From a checkpoint of a small sound classifier.
Model: 4.27M parameters, log mel input, arch conformer, norm layernorm_no_bias, activation gelu_tanh, layers 6, width 192.
Training: soap at rate 0.0022, 18300 steps, batches of 128, held-out accuracy 94%.
Rows from block 2, named by matrix and row number. Rows with one number belong to one attention dimension. Each number is 128 + 32 x the weight over its row's rms, rounded and kept within 0 to 255. All counts start at 0. After the name is the row's rms in percent of the matrix's.
# q: attention query, key and value (stacked) (model.blocks.2.attn.qkv.weight, 576x192, the q third), inputs 96-191
# k: attention query, key and value (stacked) (model.blocks.2.attn.qkv.weight, 576x192, the k third), inputs 96-191
q.13 109 [185 106 196 154 149  72 132 112 124 172 125 157 106 110 133  89  94 126 112 161 130  63 127 154 105 111 175 175 106 148 113  88 114 153 121 143 136 137 140  91 132  93 126 113 133  93 103  56 182 124 143 151 134  67 156 113 214  79 103  89 107 100 137 198 141  85  87 154 108 116 135 113  87  99 118 102 121 138 134 131 125 179 155 125 132 100 144 132 180 137 103  82 114 111 159 124]
k.13 102 [ 94 117 134 121 120 124 126 207 120 118 143 117 113 131 112 176 103 112 144  71 154 154 127 112 145 145 119 107 136 177 109 168 108 169  64 129 159 168 151 164 146 150 182 115 121 151 115 182 116 149 133 149 122 127 144 106 108 101 106 165  95 152 110  96 113 153 140 117  84 137 166  93 170 135 136  61 144 124 115 156 144  71 147 163 157 107 165 131  79  85 193 128  86 127 122 138]
q.14 102 [153 145 127 146 118 115 140 167 107 126 162 132  98 127 173 144 154 113 109 159  42  96 117  90 138 162  64 159 131 188 187 123 131 103 133 115 216 133 124 133  86 118 107  93 148 182 110  89 188 114 169 116 198 118 173  68 110 150 115  92 119 109 153 158 139 141 122  96 114 135 127  97 138  73 150 127 124 121 108 142 117 153 155 145 116  66 105 126 136  84 173 110 143 113 135 171]
k.14 095 [114  82 116 103 106 144  81 103 172 160 157  98 128  94  12 147 123 162 136 152  79 105 149 126  54 125 140  90 128  59 115  48 136 103 157 118 126 145 143 130 123 111 104  67 117 160 136 139 114 157 152  63 118 107  94 148 196 123 105 145 112 136  65 110 135  85 102 116 108 191 136 125 122 146 150 105 110  99 159 135 149 123 117 128  93 166  95 121 165 160  94  83 145 121 134 132]
q.15 107 [ 97 137 196 164  67 128  63  89 130 134 167 141 157 139  60 169  82 162 154 120 120 134 120 121 150  70 110 133 135 163 116 172 146 135 126 158 149 108 101 149 108  86 177  65 137 152  71 139 126  83 111 171  99 136  95 147  86  82 128 108 148 121 165  70 156 166  68 184 114 118 135 121  92 111 146 152 122 162 149 131 204  96  75 147  87 145 186 112 147  87  97 145  94 174 132 125]
k.15 103 [100 114  67 118 118 127 132 142 108 143 106 115 109 127 123 124 155 119  81  97 134 112 211 142 101 159 108 136 250 108  93  61 122 101 139  73 155  99  95 126 130  89 179 155  97 134 141 142  83 137 100 115 140 123 152 156  87 122 150 108  52 114 100 132 129 112  67 103 181 177 121 169 132 150  94 141 103  89  93 103 129 119 142 111 127  90 118  92 151 131 139  62 137 133 124 137]
q.16 094 [144 110 151 124 133 164 103 118 142 138 136 136 113  99 146 204 143 135  96 147 103 113 138  76 158 165 101 200 121 133 117 132 148 148 105 115 163 174  95  90 169 127 132 103 211 139 139 130 106 116 169 155 173  93 172 149  99  92 148 149 131  76 130 113 125 118  73  83  64 111 133 143 124 170 136 117  99 111 139 132 118 121  67 126 152 127 145 133 158  99 108  83 102 145 152 118]
k.16 096 [100  62 117 105 147 128 177  76 149 152  98  49 153 126 164 124 113 138 175 134 115  92  94 116 124  96 137  87  97 164 125 106 121 106  93 128  97 146 147 135 158 107 155 178 130 115 122 123 102 110 101 124 108 173 145 134 217  39  80 133 102 100 179  83  80 125  84 162 106 139 175  75  82 127 119 155 194 104  97 137 109  94 157 159 126 179 141 107 133 116 182 129 151 133  84 118]
q.17 110 [116 160 195 128 111 151 117 132 125 149 102 147 127 123 149 162 142  90 165 111  47  75  76 146 141 102  69  91 102 128  73  94 188 151  85 150 108 102 149  89 150 172 144 104 141 174 173 193 119  96 101 139 100 131  53  98 136 145 104 130 145 105 129 195 200 156 139  63  94 107 147 170 118  57 171 171 187 147 131 113 131 141 148 158 151 157 133 128 143 177 163 184 145 170 144 178]
k.17 101 [143 132  67 129 167 118  87 111 138  63  69 168 109 149 101  94  65 175  89 125 158 106 130  96 152 113 118 150  79  70 128 113  83 136 108 116 134 106 116  68  97 125 127 210  78 110 124 126  91 130 128 129 154  69  90 118  94 152  98 132 169 148 187 163 143 181 107 201 144 150 100 173 146 159 107 153  61 154 101 116 118 171 109 129 171 139 100 119 183 119 120 126 142 157 161 166]
q.18 102 [143 153 216 155 118 136 122 195  73  97 115 135 115  76 107 107 119 113 117 145 169 144 135 136 186  98 189  43 120 159 177 128 146 204  69 165 137 146 168 120  59 123 139 159 114 155 145 146 119 107 191  97 115 115 127 107 135 153 117  99 141  96 106 169 116 128  93 180 115  80 141 126 121 100 164 123 147 148 110 113 132  92 128 126 126 131 172 118  95 105 151 139 154  86  47 113]
k.18 104 [155 107 102 137 108 164  91  95 138 111 123  96 138 161 153 186 111 126 118 137 157 141 115 102 107 147 165 112 183 116 144 172 118 108 116 121 129 195 139  76 134 144 177 183 169 119  89 128 100 154  55 112 127 168 142 139 151 162 163 103 122 142 127 118 152 118 115 139 115 106 121 104 142 126 141 133 118  56 144  74  88 185 118 161 157 168 163  32 122  89 159 146 154  97 105 137]
q.19 105 [194 160  79 133 178 182 123 130 105 112 125 118 116 116 135 143  65 164 144  93 111 126 145 125 113 122 162 120 145 122 102 131 153 133 141 143 109 124 143 184 183 156  95 118 202 123 126 115  68 163  46  98 174 128 171 189 185 147 134 108 165 158 143 152 161  64 118 176 184 131  67  95 123 185 140  85 136 109  95 163 130 195 126 175 128  99 133 134 107 113 143 115 147 152 159 149]
k.19 103 [150 110 150 165 158 133 131 166 140  80 158 160  96 145 129 124 119 162 153 101  85 207 147 126 117 137 119 124 151 145 169 159 150 110 134  99 101 124  91 142 134 184 103 112 103 182 114  92 100 117 140 169  68 175 103 175 181 101 157 124 136 158  85  69 179  90 135 153  58 124 154 103 139  95  78 128 138 172 107 108 189  78 137  90 114 121 120 158 139 193  85 120 158  84 184  89]
q.20 097 [142 143 174 106 124  98  72 127 162 171  80 121 121 119  83 131  76 130  97 139  74 139 149 158 114 121 124 167 198 109 122  73  86 147 161 150 136 102  93 185 149 126  62 135 198  79 140 166  91 135 177 137 128 132 153 151 142 116 130 100 149 165 153 198 127 165 185 108 115 100 100 121 139 136 156 149 126 113  70 140 176  92 101 104 121 119 138  77 151 101 103 100 135 106 138 102]
k.20 096 [157 118 137 158  69 139 124 138 160 135 141 163 137 161 158 178 115 180 153 127 113 151  70 101 131 121 100 179 221 121 138  66 145 109 150 115 132 106 121 167 112 114 128 138  61 126  81  68 136 125  91 159 178 126 131 124 184 127 144 178  82 137 155 127 154 196  76  79 134 143 169 106 209  94 131 114 188 153 178 152 154  77 178 153  79 144 166  97 106 144 147 174 113 166 138 117]
q.21 087 [141 175 119 108  83 174 119  68 128 209 193 195 131 112 127 154 166 154 100 109 133 117  90 188 135 124 171 163  89  86  98 117  93  95 156 125  87 142 175 151 205 104 138 128 171 127 140 108 143 148 109 136 170 153 125 140 115 142 119 150 199 160 118 118  97  87 161 147 175  89 111 114 161 155 121 112  71  80 139  94 141 149  84 151 138 111 152 127 144  86 210 110 155 166 128 137]
k.21 091 [ 91 135 113 102 120 110 106  81  81 133  93 106 177 153 112 101  87 110 139  79 146 111 147 171 155  68 186  81 108 122 126  94  75 139 146 129 153 175 168 136 144 118 172 155 128 138 115  64 100 117  97 110 160 101 129 137 101 133 153 162 137  97  90 137 113  63 105  97  51 176 167  88 133  94 125 130 177 186 191 106 126 104 157 168  77 121 103 163  95 145 103 111 148 116 122 107]
q.22 094 [151 156 122 191 144 139 130 107 132 153 156  85 145 183  59 144 106 181  96  31 165 153 126  80 145 114  76 107 145 139 148 104  91  93 124  96 130 139  80 107  76 152 109 119  93 132 140  91 145 108  91 186 139  84 157 139 116 140  48 108  87 136 167 113  58 138 115 145  94 163 133 136 161 140 117  66 118 102 103 136  56 165 126 100 129 145 113 159 102 127 156 107 120 142  91 147]
k.22 088 [117 104 115  80 130  48 196 164  48 111 126  97 115 123 107  68  92 138 168 139 143 106 150 128 140 100  94 122 124 110 139 114  21 127 132 124 109  80 128 150 132  73  30 151 157 135 149 176 176 148 117 118 108 117 145 140 109 120 131 160 121 129 175 137 119 105 184 151 128 137 139 149 147 110 199 129 168 104 134  51 160 107  96 146 125 155 184 133 163 128 111 153 111 164 115 135]
q.23 103 [124 160 123 117  86 167  97 153 131 113 136 129 153  96 114 113 174 166  70 183 143  84 103 163 100 148 134 125 178 142  98 105 164 132 145 191 173 140 118 182 111  86 141  96 167 130  83 127 165  48  73 148 163 127 166 206 108 154 134 161 158  65 169 136 131 107 118 107 131  92  57 146  79 154 128 143 126 115 118 109 196  85  97  75 116  95 117 121 142 134 123 100 219 149 181 172]
k.23 099 [123  94 119 126 142 120 136 107 127 148 187  99 133 155  97 166 115 116 126  90 130 166 169 173 141 101 201 162 146 130 143  82 121  32 117 137  85 116 104 164 109 129 127  87 113  66 135 114 122 135 121 134 120 163 110 143 168 153 121 149 118 112 116 127 113 136 196 118 167 149 103 143 229 166 143 109 157 140 113 112  82  94 135 169 121 123 142 146 120  75 125 129 135 107 137  78]
q.24 102 [147  94 138 138  88 125 172 155 225 184  82 131  45 121 160 120 129 179 138 146 117 136 156 190 121 105 166 129 135  87  76 147 112 185 178 149 135 123 108 105  57  99 102 143  90 141 146 141 116 116 121 179 170  71 139  87 135 129 103  60 156 101 187 191 143  98  84 104 133 111 121 133 165 105 126 156  82 143 154 109 161  77 147 148 131  96 163  98 142 156 106 159 159 204 132 135]
k.24 095 [162 136 157 134  98 112 156 153 118 145 135 146 173 114 154 164  61 148 164 117 179 176 129 153 104  85  62 117 158 104 139 138  94 100 144 157 125 143 133 169 110 103 132  89 145 157 111 149 151 101 202 162 115 173 106 111  92 143 108 148 121 116 209  87 161 166 137 142 142  93 148  78 105  91 163  95  90 109  88 104 108 200 129 167 159 108  47 130 137 108  83  98 100  96 147 132]
q.25 095 [154 129 125 147 111 101 166 101 135 193 155 129 167  79 102 178 136 149 121 107 112 160  99 107 110 145 180 127 138 143  84 148 134 135 141 124 111 128 170 110 172 163 169  91 158 138 198 108 120 159 126 116 141 133  88  98 106  98 182 125 100 101 124 223 102 117 135 133 103 156 148 113 168  96 181  68 133  62 143 173 151 145  98 137 136 138 121 113 120 147 111 119 186  83 154 148]
k.25 095 [170 185  91 104 151 111 114 154 101 113 104 143 130 159 123  67 164 144 139 124 119 109 153 162 107  80 113 101 104  99 127 169  63 113  99 184 150 113 160 127 107 159 153 113  91  83 163 137 156 142 191 153 148 135 180  64 126 124  78 159 114  90 127 130  75 102 149 148 135 163 137 149  93 153 125 129 125 175 188  96  81 127 178 171 138  83 154 148 164 171 158 129  67 187 160 121]
q.26 103 [146 151 166 118 106 151 130  99 100 134 120 112  82 145 186  55 145 111 109 108 117 117 110 115 122 181 134 197 157 122 140 125 171 117  98  64 129 135  84 130 173 145 128 177 142  94  93 161 127 101 166 162 127 182 155 148 113  94 136 212 110  88  94 172 171 116  99 190  84  89 161 114 147  97  94  67 162 170 176 159 167  64 160 124 118 135 121 165 155 168 128 119 108 161 137 103]
k.26 098 [112  75 109 144 123 142 117 123  98 117 127 150 112  66 132  52 153 143 189 125 169 175  58  79 121 179 134 115  89  94 113  71 136 120 113 118 148 116  86  76 144 154 113 170 144 117 105 127  93 126 173  78 132 147 138 126 117 172  94 122  85 110 137  82 106 136 202  61 137 151 159  94 158  78 223 179 177  89 132 143 181 137 114 116 108 175 139 167 140 151  75 166 103 136 115  81]
q.27 103 [ 84 128 167 155 164 138 101 168 153 157 185 165 148  78 138 118 130 120 123  91 172 146 142 146  94 158 106 146 174 141 185 100 176  80 156 137 164  88 128 118 124 165 213 168 136 146 165 122 108 154 134  98  77 137 103  67 142 122 109 118  87  64 121 150 172 120 117 119 147  98 139 125 141 117  99 212 116 176  36 113 115 102 115 109 147 188 144 157 145 140 130 146 124 145 144 152]
k.27 097 [149 103  86 115  97 118 134 110 113 144 109 116 167 160  54 107 144 125 120 191 174 144 121 119 161  87 131 132 166  41 174 165 132 186 100 112 116 120 144 115 150  89 138 128 129 104 131 137 128 108 107 166  77 166 148 187 127  90  98 162 187 146  89  39  90 125 103 145 172 152 161 144  83 137  88 136 125 106 227  81  90 202 144 146 156  89  96 155 192  74 121 131  92 187 162 114]
q.28 099 [ 93 145 143 145 105 151 190 143 120  91 127 175  86 123 199 155 208 131  98 110 136 152 108 154 186 123 139  83  96 150  56 117  77  69  91 104 115 143 113  72  94 114  87 117 124 160 175 118 126 115  90 176 127 153 147 194 110 147 138 108 103 154  96 141 110 166 150 172 110 137 120 103 125 188 179 130 128 120 210 187 110 100 129 134 217 144 116 139 119 129 130 114  47 129 149 164]
k.28 084 [142 102  82  79 144 164  65 122 153 119 100 152 148 166 181 156 121 125 124 116 166 155 146 154 127  76  96 142 123 154  94 195  91 160 155  75 169 192 153 171 190  81  98 150 160  96 125 156 134 117 155 180 107 132  97 141  93 116 128 102 184  71 116 106 125 139 126 111  92 165 128 122 119  96 184 116 181 126 101 106 162 208 140 139 211 181  89 155 150 119 105 109 163 127 134 130]
q.29 099 [133 140  99 213 188 142 139 157 151 165 103 133 158 152 128  82 165 115 183 124 136 128 125 103 138 113  66 103 107 120 110  98 115 160 108  60 183 150 134 122 207  57  96  58 155 106 100 126 140  72  95 123 112 186 175 131 160  82 102  79 124 120 104 163 125  96 152 123  97 110  80 140  85 173 137  95 157 159 155  94 125 118 120 139 118  90  56 121 157 104 126  92 170 115 122 186]
k.29 090 [140  83 113 142 130  79 121 162 141 163 116 170  81 150 101 165 109 138 189 113 117 161  93 128 150 147 206 124 165  50 157 189 114  92 124 164 105 126  86 100  87 185 137 100 125 114 145 124 127 157 161 107 154 182 110 165 143  71 155  43 123 136 148  98  80 117 129 112  85 177  94  90  84 156 143 173 106 124 159 162 114 124 103 144  85 144  97 112 106 128  97  92 151 186 175 177]
q.30 094 [ 67 149 118 112  84 173 190 160 119 188 126 103 128 136 156 126 102 121 188 126  81 124 145  92 122 128 123 150 161 129  99 178 134 136 110 152 118 162 139 144  95 163 154 148 227 151 155 187 136  78 125 140 103 167 120 116 137 166 166  94 168 105 168 157 141  65 102 171 143  81 171 131 130 157  87 159 137 122 119 132 121  65 135 155 155 121 179 139  92 123 135  96 117 151 139 191]
k.30 097 [173 176 150 198 133 116 144 129 146 161 140 105 107 118 159 142 164  97  98 104  77 160 118 146 168  98 104 116 117  45  34 152 121 133 100 157 141 121 152 185 165 199  80  96 148 131 115 157 147 167 115 135 115 112  86  82 125 131 151 142 133 150 125 142 205 110 202 132 121 134 177  90 124 117 103 129  89 129  83 126 157 164 205 163  78 139  77 136 114 131 106 121 128 136 149 129]
q.31 093 [141 198 170 186 132  93 179 141 132 112 174 144  88 111 211 147 113  84 125 133 167 161 105 140 113 174 131 132 125 149 134 136  92 167  91 119 137 123 131 156 101 156 131 154 122  98 119 134 128 160 117 144  69 110 127 149 107 150 129 109 100 103 172  86 129  86 141 184  53  97  55 116 158  94  92 185 148 151 135 102 143 112 102 175 161 145 118 164 142 162 202  92 170 133 176 179]
k.31 091 [110 103 120 115 147 127 114  89 124 111  98  88  87  94 134 125 160 117 179 130 154 129 106 130 183 131 107 195 161 142 115 184 121 119 143 142 132 115 135  86 119 104  75 127 152  76  87 103 156 111 101 167 125 136 183 123 190 124 131 154 147 186  68 116 143 128 128 105 152 118 155 150  56 110 148  93 145  98 109 140  99 161 202 135 140  67 180 178 168 120 133  76 122 113  88 162]
q.32 096 [101 177  86 142 148  98  90 158 122 125 119 124 127 171 125 120  82 108 105 159 152 114  74 135 195 138 134 164  90 117 101 141 153 154 104  78  79 133 142 140 158 159 125 171  78  95  96 139 116 176 128 135 121 117  77 142 124  78 218 167 160  93 114 117 172  90 160 118 119  67 105 163 124 146 164 167 130 126  90 112  82 148  95 153 140 103  98 178 125 133 137 140 114 136 148  76]
k.32 100 [ 99 126  86  77 143  57 150 113 158  65 198 137  76 154 179 119 119 163  85 193 137 120 123 123 102  90  73 126  96  77 125  98 162  93 116 111  94 134 171  89  82 115 120  80 148 196 118 142 131  71  99 153 154 136 133 125 133 119 107  98 152 144 172 120 147 128  98  73  87 157 121 112 135  91 159 102 126 106 172 209 189 123 144 135 140 147 126  88 190 132 134 151 146  82 144 153]
q.33 100 [118 217 175 130  99  86 138 126 115 115 118 159 160 126 144 117 121 127 135  59 158 141 155 157 122 167 121  81 124 131 155  88 154 186 136 178 147 130 117 126 149 148 151  97 127  73 140 176 108 122 147 121 205 117 136 191 106  94 105 108 166 181 133 119 163 136 125 117  70 137 174 143 147  90 174 100 101 101  96 153 123  96 109  67 171 152 100 128  78 124 134 111 106 146  86 130]
k.33 099 [133 166 102 151 188  78 164 157 161 114  89 131 140 157 150 171 132  77 124 131 129  87 109 139 150  84 138 136  76 152 152  39  52 155  70  91 132 123 172 123 104 140 168 189 158  79  86 129 182 102  83 116 109  91 208 134 157  89 131 141 100 154 113 113 167 123 136 140 187 121 165 127  74 135 130 140 141  93 186 116 121 116 149 133 106 157 132  88 189 142 139  97 130 145 129 126]
q.34 103 [150  97 175 125 138 151 120 127 144 101 145  75 159  81 126 185 107  72 104 164 113 182 119  85 128 163 113 121 126  94 148 127 143 110  70 106 121 158  89 127 112 113 137 144 109 144  73 175 153 130 146 118 171 135 132 180 205 163  78 147 147 110 134 115 121 132 138 126 139 133 142 135 152 168 137  64 124 124 107 145 175 160 109 197 142 123 169 127 120  69  99 209 117  83 160 158]
k.34 102 [126 115 187 194  88 109 117 160  87 127 133 158 142 120  51 122 112 187 130 212 185  90  48 120  73 108 148 181  61 148 103 160  95 150 102 126 125 100 103 106 133 150 129 113 180 179 195 132 100  41 150 149 120  65 123 101 135 125  90 119 146 115 123 107 152 156 135 168  91 140  65 202  64 151 128 108 117  73  99 132 166 155 157 159 150 132 141  90 100 130 145 143 127 127 127  98]
q.35 098 [157 121 162 180 141 153 113  71 151 115 104 143 130 141 102  95 163 134 166 130 145 109 124 131 126 130  71 110 162 140  84 124 124 157 114 141 179 107 119 108 118 130  91 149 103 102 158 110 144  98 139 112 105 144  99 115 152 128 162 119 125 180 133 143 146 158  99 113 148 128 142 108 134 146 131 136 114 136 163 105  92 120 167 106 149 178 139 120 138 108  88 112 129 126 139 120]
k.35 091 [143 111 163 141  99  72  79 175 125  98 111 134  57 146 153  97  75 126  67  68 176 191 127 140 105 143  90 125 138 174 106  96 138 160 132 199 167 167 162 145 135  82 120 143 130 157 104  93 125 116  80 136 152 128 133  92  33 182 131 158 136 128 112 106 122 149 127 112 136  59 168 126 110 127  78 174 120  71 159 135 117 130 147 128  97 141 148 145 165 139  91  53 156 158 109 102]
q.36 099 [148 181  99 139  90 139 111 153 122 123 110 184 143 120  50  64 122 149 172  96  98 161 143 139 151 165 114 105 159 165  61  95 167  74 148 127  83 171 114  85 104 125 138 143 111 142 137 139 120 165  94 106 175 114  90 115  98  86 126 157 132 157 126 104  88 158 149 106 130 122 202 127 141 119 104 111 118  79 124  93  94 130 121 146 114 119 170 113 160 196 141 102 136 114 168 135]
k.36 104 [145 130 160 180 155 104 132 162 138  98 152 112 132 143 171 174 111 165 194 169 165 111 159 157 105 119 157 126 126 129 154  73 100 100 131 138 130 122 174 118 131 118 113 200 131 151 111 129 121 134 147 106  95 113 151 158 129 151 199  98 149 108 122 132 120 123 131 131 125 128 116  84 147 164 145 198 227 151 156 112 129 133 136 108 125  85 121 109  80 109 140  95 161 170 159 133]
q.37 111 [138 150 116 152 134 185 141 108 158 156  85 155 170 155 145  92  99 142 149 160 166 119 124 129 138 103 153 171 149 113 111 196 182  86 114 133 123  71  56  79 127 167 216 134 106 129 137 113 106 171 201 156 110 145 162 107 130  79 140 107 179 153 134  93 117 127  81  84 147  63 172 217 135  81 153  94 126 185 132 152 134 122 106 122  93 144 104 141 117  92 123  89 172 126 100 127]
k.37 109 [107 122  84  41 105 177  92 122  79  86 214 137 108 124 176 126 159 186 163 150 154 111  92  82 113 108 144 110 124 146 164  57  93 109 128 176  99 124 145 118 152 143 111 183 148 131 122 137 156 112 124 158 160  54 197 105  93 155 166 160 178 131  88 136 171 122 106 102 138  85 178 125  75 125 115 131  65  93 176 125  79 162 109 149 116 115  95 108  80 124 155 102 117 121 130 130]
q.38 106 [ 91 135  73 127 119 123  76 120 150 158 157 118 101 128 186 113 143 124 103 148  93 164  98 139 142 173  97 186  75 129 129 164 176  76 125 135  88 184 127  89 115 141  92 122 118 103 151 173 100 133  69 138 127 139 165 145  34 109 136 104 129 117 119 127 164 137 147 130 125 170  46 160 104 156  96 159  85 127 154 142  93 104 134 132 178 141 154 111 132 124  69 109 112 147 102 167]
k.38 104 [127 118 145 143 121 110 134 145 122 143 129  75 148 114 125 190 140  91 133 131  88 103 139 207 125  98 105  78  87 153  64 122 185 136 171 146 130 179 125 126 157 179  93  98 134 108 134  97  80  83 152 156 126 237 124 108 123 176 123 122 132 101  86 146 243 118 168 151 130  92 165 110  68 110 137  99 186 112 118 140 146 134 117 136 138 130 146 161 151 154 175 155 115 114  98 101]
q.39 096 [152  81 105 189 146 105 148 108 133 135 104 155 152 146 158 140 151 112 147 169 106 154 115  59 149 112 160 122 125 118 160 126 141  79 151 129  97 125 129 118 109 146 124 144 130 161 163  92  78 133  98 105 178 139 136 135 177 119 125 154  45 121 108 196 117  90 178 120 116 151 109 137 109 112 141 101  99 144 105 164 112 146 156 131 167 131 174 173  91  60 137  80 178 144 131 160]
k.39 099 [139 141 167 163  64 110 160 139 153  79 152  97 133 136 159  85 164 105 118  96 128 150  85 218 142 116 165 129 124 147 107  84 132 118 114  86 119 130 171 184 124 147  98 122  84 152 166 167 127  89 164 152 108 138 176  83 107 107 134 139 159 134 120 104 146 138 118 140  66 164 113 139 117  95  91 147  98 114 109 156 100  77 140  93 124 112 102 139 166  76 128 156 168  67 107 127]
q.40 095 [128 183 130 125 161  74 104 108 206 127  74 130  94 107 128 151 109 164 130 121 172 153  75 108 142 148  61 154 147 114 103 159 108 143 147  97 164 166 196 127 104 138 124 152  88  99 103 172 147 145 186 191 110 129 124 213 137 141 143 159 180 146 122  93 146 108 170 175  95 163 124  69  85 147 167 119 190 111 150 133 103 126  93 141 107 132  86 140 160 121 146  72 105 119 144 114]
k.40 097 [173 112  94 166  89 176 106 152 141 105 109 220 165 169 138  95 146 128 131  92  99 151 140 159 122 135 167  99 134 166 224 189 130 121  98  99 170  97 127 146 153 171 141 146 114 152 164 150  90 139  79 126 111 100 132 180  91 179 113 112  74 134  95 145 149  75 139 143 143 116 130 163 129 113 115 115 151 133 149 122 163 135 150 149 131 161 100 143 176 124 183 109 205 110 139  91]
q.41 103 [140 162 142 153 139 125 116 156 105  95 124 159 115 141 148 151 135 150 151 132 104  97 163  53  81 131 114  92  87 143 177 152 138 122 153 105 142 133 167 145  71  98 149 110  93 112 140 115 113 125 143  97  89 161  37 137 149  77 146 139 117 130 140  91 106 154  82 136 144 142  58 115  91 156 163 180 173 112 143 128 155 117 155 105  85 104 152  87 172  88 113 166 108 114 155 182]
k.41 094 [151  67 154 158 123 122  82 117  95  88 131 175 147 101 146  99 142 190 149  83  85 126 181 101 111 140 112 176 109 154 132  86 169 153 138 129 150 126 124 162 146 140 160 108 127 134 139 102  51  91 202  77 120  98 137 139 162 119 122  89 168 158 176 163 117 190 128 151 154 119 118 113 129 169 131 120 102 133 192 141 117 123  92 162 186 161  54 152 132  85 143 148 178 176  94 148]
q.42 098 [144 109 179 103 162 154  91  94 133 145 159 165 153 135 119 171 131 124 112 148 147 105 143  80 190 181 130 181 116 102 100 140 114 102 114  95 108 111 154 168 210 128 102 108 124 146 120 148 199 127 177 101 154 155  69 149 125 153 104 136 145 140 143 164 105 110 148 107 137 126 166 122 115 153 170  97 153 138 184 145 172 156  22 117 112 166 148 127 130 185 155  72 108 114 103 116]
k.42 095 [161 149 110 149 146 148 130 167 131 174 107 135 162 139 147 205 162 166 209 157 130  68 154  63 188 147 162 129  87  99 112 118 136 119 132 115  66 107 147  80  81 155  67 173 133 158 135 106  80 128 106 146 153 100 123 143 151 159 126 162 150 163  97 142  99 158 181 164  59 149 118 167 174 138 160 113 125  89 120 142  82 122 115 126 116 127 101 149 130 115 136 103  56 124  81 168]
q.43 099 [153  85 118 130 175 125 103 108 110 119  97  91 127 136 165 154 101 147 119 158 141 146 152 102 109 198  84  95 174 139 160 135 124 119  58 124 160 106 165 137  81 149  91  85 117 154 157 193 132  96  67 143  96  93 121 122 176 109 166 126 125 157 117 136 124  86 143 160 106 115 164 197 208  83 127 102  93  99 131 134 128 129 147 119 128 168 101  98 131 116 197  90 133  66 118 148]
k.43 101 [204 158 142 186  78 116 137 159 112 159 164 138 140  96  91  86 113 146 102 154 116 168 120 108 143 139 139 129 122  84 122 120 119 166  97 128 110 102 133 176 159 150 157 215 182 118 112 135 110 164 146 131 167 144 115  70 108 156 132 153 116 141  59  76 132 229  93 149 122 188 111 136  90 133 134 170 140 136 137  89  58 110 121  89 138  81 109 128 130 159 105  93  86 225  58 108]
q.44 099 [182 109 158 188 109 141 167 101 172 107 101 174 112 139 135 122 134 146 135  88 133  68 127 143  82 162 148 153 130 175 181 131  66 170 181 160 140  86 105 119 103  97 146  81 150  88 141 197 193 120 139 154 170 130 124  86 105  84 112 137 157 127 152  53 131 150  88 128 121  95 134 147  88 148 151 109  77 156  77 196 154 102 165 140 133 132  97 119 129 139 120 169 127 174 105 142]
k.44 095 [197  78 186 135 127 182 208 134 152  42 116 161 120 118  92 101 128 127  96 107  59 154 112  95 119 129 173 101 138 123 104 158 130 122 132 136 150 146 153 153 174 134 179 105  79  75  84 112 153 138 110 100 157 178  83 123 140 146 119 141 145 131 112 110 158 118 120 140 116 129 125  53 125 130 145 110 156 162 134 100  99 111 111 100 167 137 163 127 128 112 137 172 106  68 187  93]
q.45 100 [149  97  99  92 142 169 106  91 185 146 118 209 154 104  71 165 148 164 112 136 143 115 103 136 160 164  94 145  43 154 122 125 109 110 138 164 127 157 105 152 190 139 180 142  68 102  75 112 142  99  57  89 121 126 169 162 200 170 106 106 127 176  93 111 103 111 114 132 124 151 125 127  97 101  89  98 123 156  80  89 127 147 164  51 148 129 157 120 145 197 120 147 181 150 166 131]
k.45 097 [145 157 163 131 146 139 155 163  80 142 103 136 111 121 148 114 139 159 104 131  96 140 163 165 119 179 105 140 134 110 188 145 117 140 140 134 140 163 131 133 178 100 172 124 141 185 116  93 106 120  89 148 122 105 170 147 153 120 150  90 178 137  55 120 105 111  90 121 110 146 179 172 204 106 176 155 155  59 150 188 145 120 144 138  84 132 116 132 150 156  47 153 115 165 114  98]
q.46 099 [147 187  59 150 140 118 119 200  89  97 166 184 117  78 137 121 166 164 168  57 136 163 113  94 200 124  92 136 130 171 177 120 141 135 135 127 107 117 131  91 115 159 138 146 113 170 115 119 144 177 169 157  87 180 112 117 176 127 125 103 122 163 108 107  94  93 161 120 165 157 121 143 157 126 148  86 101 124  88 171  81 151 166 179 116 136 131  69  77 133 129  54 199 107 166 127]
k.46 090 [130 169 117 130 117 185 115  93 165  66 150  83 133 123  99 151 193 115  62 203 113  76 159 126 109 151 168  92 168  96  61 141  44 121 176 151  98 113 132 120 156 110 150 152 121 101 179 171  95 103 115 133 112 124 132 132 118 142 129 133 107 115 116 134  99 162 129 138 120 128 125  70  96  91  89 111 145  95 203  83 139  95 167 218 151 112  98 148 166 103 186 157 108  57 146 103]
q.47 102 [145 192 140 108 161  92 107 111  90 150 146 107 118 127 187 130 104 160 198  86  79  90 137 134 115 188  79  71 157  50 104 176  80 158 126 166 172 120 151 100 139 123  81 171 116  77 150 134 140 123 121 151 128 168 104 139 135  91 135 173 147 128 107 129 102 135 142 150  97  74  99 161 133 109 106  84  78  72 161  88 135 112  70 186  89 113 148 152 143  90 129 150 127 119 198 119]
k.47 100 [165 162  83 136 153 111  74 134 169 103 124 171 118 152 123 156 185  54  73 109 103 161 128 103 117 207 130 130  98  72 127 156 130 104 150 148 123 179 125 123  77 123  86 116 130 175 169  77 100 115 127 126 151 139 109 150 101  75 205 126  92 109 160  99 150  77 128 153 129 160  89 116  84 127  72 131  93 104  61 100  78 135 163 100 116 166 121 137  82 207  98 127 105 162 169  85]
q.48 104 [155  87  76  89  93 173 154 125 152 105  77 198 118 144  91 132 107 129 147 133 107 149 131 131 144 127  74 103 175  88 173 143 132 150 128 131 158  59  49  96 111 144 122 147 133 118 123 128  66  95 127 167 129 118 120 114 155  83 100 108 158 198  62 121 133 176 121 180 164 136 177 152 154 125 132 140 149 107 134 147 182 160 135 109 116 121 153 121 118 102 100 154  55 141 216 120]
k.48 093 [138  48 200  99 138 121 138  71 123 108 105 115  87  72 169 120 103 137 103  97 139  82 120 148 170 181 111 102 151 126 161  83 113 135 102 103 119 159 165 149 101  91 209 117 160 124  99 145 163 162  96 118  94 101 133 111  71 143 155 144 103  60 110 136 145 202 146 164  97  99 178 108 143 128  65 216  97 152  88 138 111 122 197 135 153 134 160 188 149 179 117 136 177 113 162 128]